config.yaml
model: "image captioner"
dataset: "drawn branching plants"
train_examples: 145000
image_size: 64
crop_scale_min: 1
horizontal_flip: false
translate: 0.06
color_jitter: 0.1
tokenizer: "word"
vocab_size: 26
encoder_arch: "resnet"
encoder_norm: "groupnorm"
encoder_activation: "relu"
encoder_weight_standardization: true
encoder_depths: [2, 4, 2]
encoder_kernel_size: 3
encoder_stem: "single"
encoder_avg_pool_shortcut: false
encoder_widths: [64, 112, 192]
fusion: "cross_attention"
decoder_width: 320
decoder_layers: 6
decoder_norm: "layernorm"
decoder_norm_position: "pre"
decoder_activation: "gelu"
decoder_mlp_ratio: 2
decoder_head_dim: 64
decoder_fused_qkv: false
decoder_bias: "all"
decoder_qk_norm: true
decoder_parallel_block: true
decoder_inner_norm: false
decoder_positions: "rope"
decoder_cross_attention_every: 2
decoder_tie_embeddings: false
init: "trunc_normal_002"
residual_init: "none"
optimizer: "muon"
muon_scale: "original"
lr: 0.03
momentum: 0.95
nesterov: true
orthogonalizer: "polar_express"
adamw_lr_other_params: 0.0022
grad_clip: 1.0
gradient_centralization: true
steps: 11900
batch_size: 64
epochs: 5.3
lr_schedule: "cosine"
final_lr_fraction: 0.01
warmup_steps: 350
weight_decay: 0.0
adamw_weight_decay_other_params: 0.01
Rows from block 2 of the image encoder of a small image captioner, named by matrix and row number. Rows with one number belong to one channel. Each number is 128 + 24 x the weight over its row's rms, rounded and kept within 0 to 255. All counts start at 0.
After each channel's rows are labels from the 100 images, of 14976, where the channel reaches its highest value: "top examples" is what is common among them. Only what is clearly more common there than usual is listed. The data: drawn branching plants.
# convs0: first 3x3 conv, stride 2 (encoder.blocks.2.convs.0.weight, 112x64x3x3, standardized in use, each kernel summed), inputs 0-63
# convs1: second 3x3 conv (encoder.blocks.2.convs.1.weight, 112x112x3x3, standardized in use, transposed, each kernel summed), outputs 0-111

convs0.15 [162 133 121  90  90 114 124 123 124  78 142 135 111 107 109 153 103 120 157 133 160 116 139 180 111  57 114 166  97 155 150 142 126 118 122 108 155 125 108  85 106 160 113 176 109 142 134 126 138 130 150 144 103 136 123 152 122 113 139 108 160 146 139 152]
convs1.15 [160 119 146 132 137 145 126 119 156 109 139 150 153 158 163 129 133 147 137 133 136 172 130 153 131 139  79 101 158 116 109 175 148 115 103 131 147 143 115 137 153 156 108 105 140 119 150 116 138  73 122 116 126 137 144 123  87 154  94 134  82 160 128 118 114 151 145 107 102 104 117 150 141 165 145 120 153 123 174 142 123 173 118 146 167 142 107 111 137  80 119 117  93  80 129 163 145 126 119 141 133 149 131 142 122  58  97 158 141 135 141 187]
top examples: three-way forks; night; white flowers; habit: narrow

convs0.51 [144 139 156 115 156 126 153  94 177 113 130 120  91 199 118 163 124 132  86 132 129 144 120 109 112  95  99 124 129  83 119 152 117 154 134 116 139 155  77  97 132 114 147 141 133 164 160 136 147 144  97 107 151 112 114 124 137  98 105 133 168 113 110 134]
convs1.51 [107 134 124 126 140  74 121 119 158  76 146 129 135 151 101 114 161 132 126  91  78 125  96  81 115 110 158 113 161 135 124 139 101 140 125 137 142 132 125 140 122 156 129 149 134 113 172 146 111 157 120 119 124 125  81  88 101 105 111 104 107 113 166 174 111 118 111  94 127 120 112 112 129 105 141 151 132 102 131 106  80 166 135  84 102 144 147 117 161 118  85 144 114 105 139 146 104 141  97 163 104 165  87 115 114 121 136 117 112 133  83  87]
top examples: three-way forks; red berries; narrow

convs0.101 [143 146 126  99 135 136 143 148 116 176 161 151 136 131 115 145 133  97 112 100 109 132 100 112 214 116  95  99 113 104 126  93 102 140 113 141 147 114 129 142 127  71 168  93 127 131 138 111 134 145 122 146 143 179 145 106 106 125 116 152 130 146 126  99]
convs1.101 [135 125 103 129 123  83 132 139 111 143 108 114 137 152 132 127 140 114 118 111  94 155 111  91 147 108 122 134 128 128 125  80 114 141 148 124 135 128 119 117  77 117 149 119 109 125 114 130 155 139 125 185 126  59  93 138 151 150  94 115 151 105  88 136 145 137 140  78 128  55 166 106 120 156 127 137 108 104  96 139 125 157 116 123 118 132  95 125 170 152 122  79 129  88 122 135 136 142  98 140  93 165  87 137 150 113 143 121  78 142 142 103]
top examples: three-way forks; narrow; red berries

convs0.13 [ 96  94 133 117 144 126 146 200 107 119 136 122 104 136 141 128 144 131  96 159 153 128 120 163 135 139 115 104 117 118 118  73 104 133 102 114 150 130 135 124 126 100 160 104 129 128 166 123 120 186 142 161 171 115 115  83 144 124 110 115 103 135 108 175]
convs1.13 [170 153 116 146 113 117 160 122 103 160 162 106 127 134 183 140 173 146 125 160 158 176 133 107 112 132 128 130  92 102 159 161 141 140 113 215 165 157  87 139 129 135  99 111 141 137 123 133 116 144  96 133 165 126 137 146 127 147 175 113 152 137 128 150 144 138 158 161 155  96 120 147 125 158 103 152 127 136 134 146 113 143 138 120 142 145 108 159 127 117 112 117 170 111 162 139 120 156 134 129 169 100 126 151 158 108  89 122 130 107  94 122]
top examples: bare; wide

convs0.33 [160  99 141 143 129 146 137 105 107 102 137 121 117 126 141 167 122 157 155 147 118 138  96 106 105 119 115  93 151  91 149 123  87 168 187 150 139  98 188 123 107 116  71 130 123 127 123 126 117 145 100 135 146 109 172 109 116  92 134 136 149 126 151 131]
convs1.33 [131 122  97 102 126 155 104 139  76 127 168  60  90 148 144 113 146 130 168 141 147 146 150 132 122 117 144 128 124 122 160 114 148 165 153 122 119 174 158 141 135 161 126 123 136 158 126 106 118 119 127 170 147  93 122 156 164  88 113  88 126  89 100  88 133 135 146 159 108 144 102 123 199 136 137 108 114 158 123 116 147 112  90 127 128 116 138 135 107  97  85  92 149 125 111 127 131 100 110 145 161 126 121 104 128  94 119 143 165 138 105 140]
top examples: white flowers

convs0.21 [155 120 127 103 116 118 108 126  93  86 133  68 159 124 137 111 138 135 112 117 180 124  87 132 126 111 133 132 130 145 123 161  96 104 148 166 146 162 160 145 155 107 155 105 121 116 107 134 136 161 112 141 145 111 169 171 136 126  97 140 138 129 126  65]
convs1.21 [117 125 119 135 134 149 134 110  89 100  83 113 106 155 139 134 134 151 147 100 120 118 103 104 126 149 133 171 106 163 142 123 175  51 106 119 124 150 125 145 124 116 141 119 169 145  86 114 160 128 127 113 140 108  88 131 120 131 130 141 173 116 181 131 127  96 155 108 140 107 106 132 158 126 163 149 124 123 147 145 107 155 118 146 103 123 134  72 101 105  97 123 175 115 106 128 151 127 163 114 124 170 108 131 110  77 103 128  88 135 146 102]
top examples: pink blossoms; narrow

convs0.40 [140 157 116 152 129  68 118 166 134 126 106 117 141 122  97 168  97 143 187 128 117 132  80  84 132 152 142 153 122 133 140 114 106 112 131 161 116 148 148  89 120  88 131 117 134 138 128 149 165 130 164 146 156 103 139 109  88 122  82 136 115 135 136 135]
convs1.40 [133 127 115 118  93 111 134 115  73  86 182  95 103 154 152  99 116 143 143 113 111 171 106 103  85 157  97 101  92 139  98 142 100 124 143 145 109 134  85 160 136 134 116 128 122 149 133  97 144 120 148 133 125  99 165 154 151 111 152 138 159 115 114 129 119 155  90 153  99 144 131  99 127  63 101 107 137 130 111 142 183 151 159 123 166 112 147 137  91 121 118  79 150 132 107 134 147  98 131 126 155 143 130 103 117 160 147 144 135 120 115 136]
top examples: three-way forks; autumn leaves

convs0.7 [ 94 140 145 108 139 150  91 134 124 125 147 110 155  80 130 104 105 143 112 170  83 148 151 119 176 143 157 115 120  86 154  77 146 144 115 111 143 148 125 134 131 110  99 143 118 133 170 123 172 155 104 128 106 110  91 116 126 128 120 129 131 117 152 181]
convs1.7 [ 68 134 121 161 116 139 125 128 152  60 132 134 123 128 159 122 113 162 129 137 124 134 120 213 128 112 183 109 127 114 139 142 115 143 160 141 134 133 124 145 136 138 122 131 138 115 151 131 119 136 123  90 108 103 125 117  88 133 127 142 141 116 163 139  87 127 130 150 127 112 123 120  84 108 121 156 147 102 130  40 135 145 118 124 134  95 110 134 141 109 119 121 149 116  63 126 135 129 141 175 113 133 176 122 108 134 124 111 154 134 178 115]
top examples: white flowers; night

convs0.31 [167 117 149 171  69 154 163 109 122 106 119  79 117 162 116 136 106 142 128 117 110 125 135 103  96  94 136 103 153 107 146 138 146 139 137 155 123 154  87 120 115 121 138 147 162 163 153 167 132 112 154 107 128 154 107 101 105 144 149 122 157  84 113 114]
convs1.31 [110 115 120 104 107  93 156 108 120 107 132 131 134 119 120 140 137 101 133 151 121 100 109 130 107 114 119 117 147 139 137 108 151 105 115 118  88 132 193 106 110 100 153 120 138 118 104 110 130 130 106 105 126 142 134 100  86 124 106 134 112 163 156 134  95 107 140 156 113 201 168 107  95 114 113  99 138 101 110  95 102 126 148 159 112 134 118 131 121 120 146 160 121 173 167 107 129 127  87 167 115  99 144 109 152 163 135 119 195 129  63 126]
top examples: three-way forks; narrow; white flowers

convs0.93 [104 133 124 133 127 126 123 108 119 118 154  99 143 160 133 119 101 116  97 133 158  82 151 114 155 129 139 103 125 143 108 149 138 176 184 124 152 135  89 134 153  86 144 126  58 136 153 147 136 123 105  94 113 149 144  81 139 158 121 164 152 105 119 130]
convs1.93 [196 119 143 128 108 164 150 132 122  88 105 143 117 111 122 149 148 151 153 126 108 133 133 152 159 156 152 132 111 142 129 120 137  80 132 128 114 115 174 106 107 131 143 164 153 105 179 153 123 133 188 131 120 151 159 147 183 108 109 128 130 157 181 128 171 125 151 105 140 118 127 156 132  94 145 149  92 110 129 195 134 141 119 144  97 113  93 126 135 126 135 154 100 128 138 112 154 125 139  86 141 117 143 122 130 102 176 130 101 145 115 125]
top examples: pink blossoms; narrow

convs0.23 [108 129 119 147  94 171 172 120 129 117 116  74 148 126 135 117 141 159 125 110  99 118 160 113  94 123 135 137 132 131 116 172 161 149 106 142 138 140 103 170  86  93 116 112 152 107 124 139  88 107 127 125 116 147 121 104 112 166 164 152 164 154 150  86]
convs1.23 [ 96 118 136 105 124  90 164  99 102 113 118 108 136  93 123 134 144  76 124 129 130 127  89 124 144 139 129 164 110 142 130 121 103  99  90 112 162 106 210  86 137 123 118 102 133  72 100 143 108 147 152  78 111 115 128 100 115  97 107 104 129 131 122 146 120 115 117  90 128 158 151 136 147  97 106  93  83  91 106 126 122 121 148 136 115 136  97 136 118 139 122 151 135 116 144 121 120 137 107 116 119 128 110 135 118 163 150  92 124  96  66  98]
top examples: three-way forks; narrow; white flowers

convs0.80 [107 142 121 144 127 129 118 139 117  75 157  58 147 156 126 127  77 127  86 126 147 100 125 141 130 103 122 116 102 115 143 128 133 153 146 139  90 135 119 161 180 153 105 123 113 115  94 111 145 162 120 139 124 175 162 149 151 158 111 155 116 118 150 112]
convs1.80 [162 139 151 159  99 151 155 150 122  94  91 137 149 138 119 188  98 109  89 141 133 115 106 195 128 137 132 103  96 149 163 147 107  84 113 131 133 111 160 123 100 113  94 128 109 101 117 105 123 147 132 153 138 141 119 111 159 111 108 112 115 149 156 116 129 154  94 128 114 114 172 117 108 101 138 142  95 101 122 139 102 127 140 116  91 147 105 136 140  67 125 132  93 128 170 161 134  84 137 118 133 143 147  77 139 133 118 145  80 120 129 136]
top examples: white flowers; night; narrow

convs0.73 [116 118 157 163 127 148 134 131 139 152 141 128 109 129 131 128 141 116 152 158 103 113 119 149  85 129 136 113 130  74 129 116 152 182 150 170 152 126  84 176 108  92 123 139 167 133 113 115  99 154 132  77 127 111  96 116 122 123 103  80 150 150 109 148]
convs1.73 [ 95 115 124  90 132 175 108 146 130 122 126 117 110 130 132 139 145 147 155 104 100 121 118 119 171 112 153 141 106 127 149 122 168 160 181 116 147 139 190 131 153 158 150 137 140  99 165 125 162 121 111 166 148 121 101 152  81  93 145 106  75  76 119  79 128 116 140 119 131 135 108  88 171 125 148 109 103  99  94 128 116 129 112  91 130 139 135 139 110 119 105 110 133 110 101  75 144  90 125 109 109 165 128 113 117 137 119 137 137 142 136 151]
top examples: bare

convs0.55 [144  98 139 140  71 175 157 103 104 102  96 123 100  99 134 125 122 139 175 146 142  86 107 127 150 165 141 148 174 162  98 157 132 138 102 117 128 157 116 144 131  98  86 132 143 104 129 138 145 130 140 122 123 119 126 157  92 125 151  91 115 139 161 109]
convs1.55 [124 125 144 110 135 118  96  99 110 140 107 148  98 142 135 111 141 114 123 154 122 122 120 126 110  90 163 135 130 133 136  91 144 138 125 107 117  80 196  86  97 142 136 138 117 108 146 152 121 108 130 166 126 160 125 174 113  90 149  85 121 123 103 134 129 105 128 145 153 176 105 112 115 145 132 127  96 138 119  87 164  85 106  90 161 118 129 150 116 147 144 152 211 131 138 127  96 136 141 120 131 117 145 162 143 182 150 126 160 111 105 114]
top examples: three-way forks; narrow; white flowers

convs0.100 [129  92 156 133 150 173  79  95 105 110 133  88  98 131 108 134 145 136 147 139 125 143 128 103 128 101 118  87 150 108 152 103 134 139  77 104 137 101 140 127 106 132 132 163 105 158 135 177 132 123 117 110 156 147 157 169  92 161 153 128 156 118 140 152]
convs1.100 [192 144 128 153 131 145 174 121 136 127 119 157 123 157 139 144 172 116 151 170  94 113 148 164 118 111 174 130 139 144 136 143 150 114 154 122  95 153 122 139 109 126 137 119 130 142 118 132 122 125 120 149 149 149 108 123 175 137 187 158 123 149 172 147 195 160 158 151 121 172 126 112 145 119 109 165 145 120 136 159 129 118 141 143 139 166 111  99 191 120 146 157 126 135 160 140 103  98 104 146 143 131 146 141 145 132 171 113 128 150 123 154]
top examples: pink blossoms; night; narrow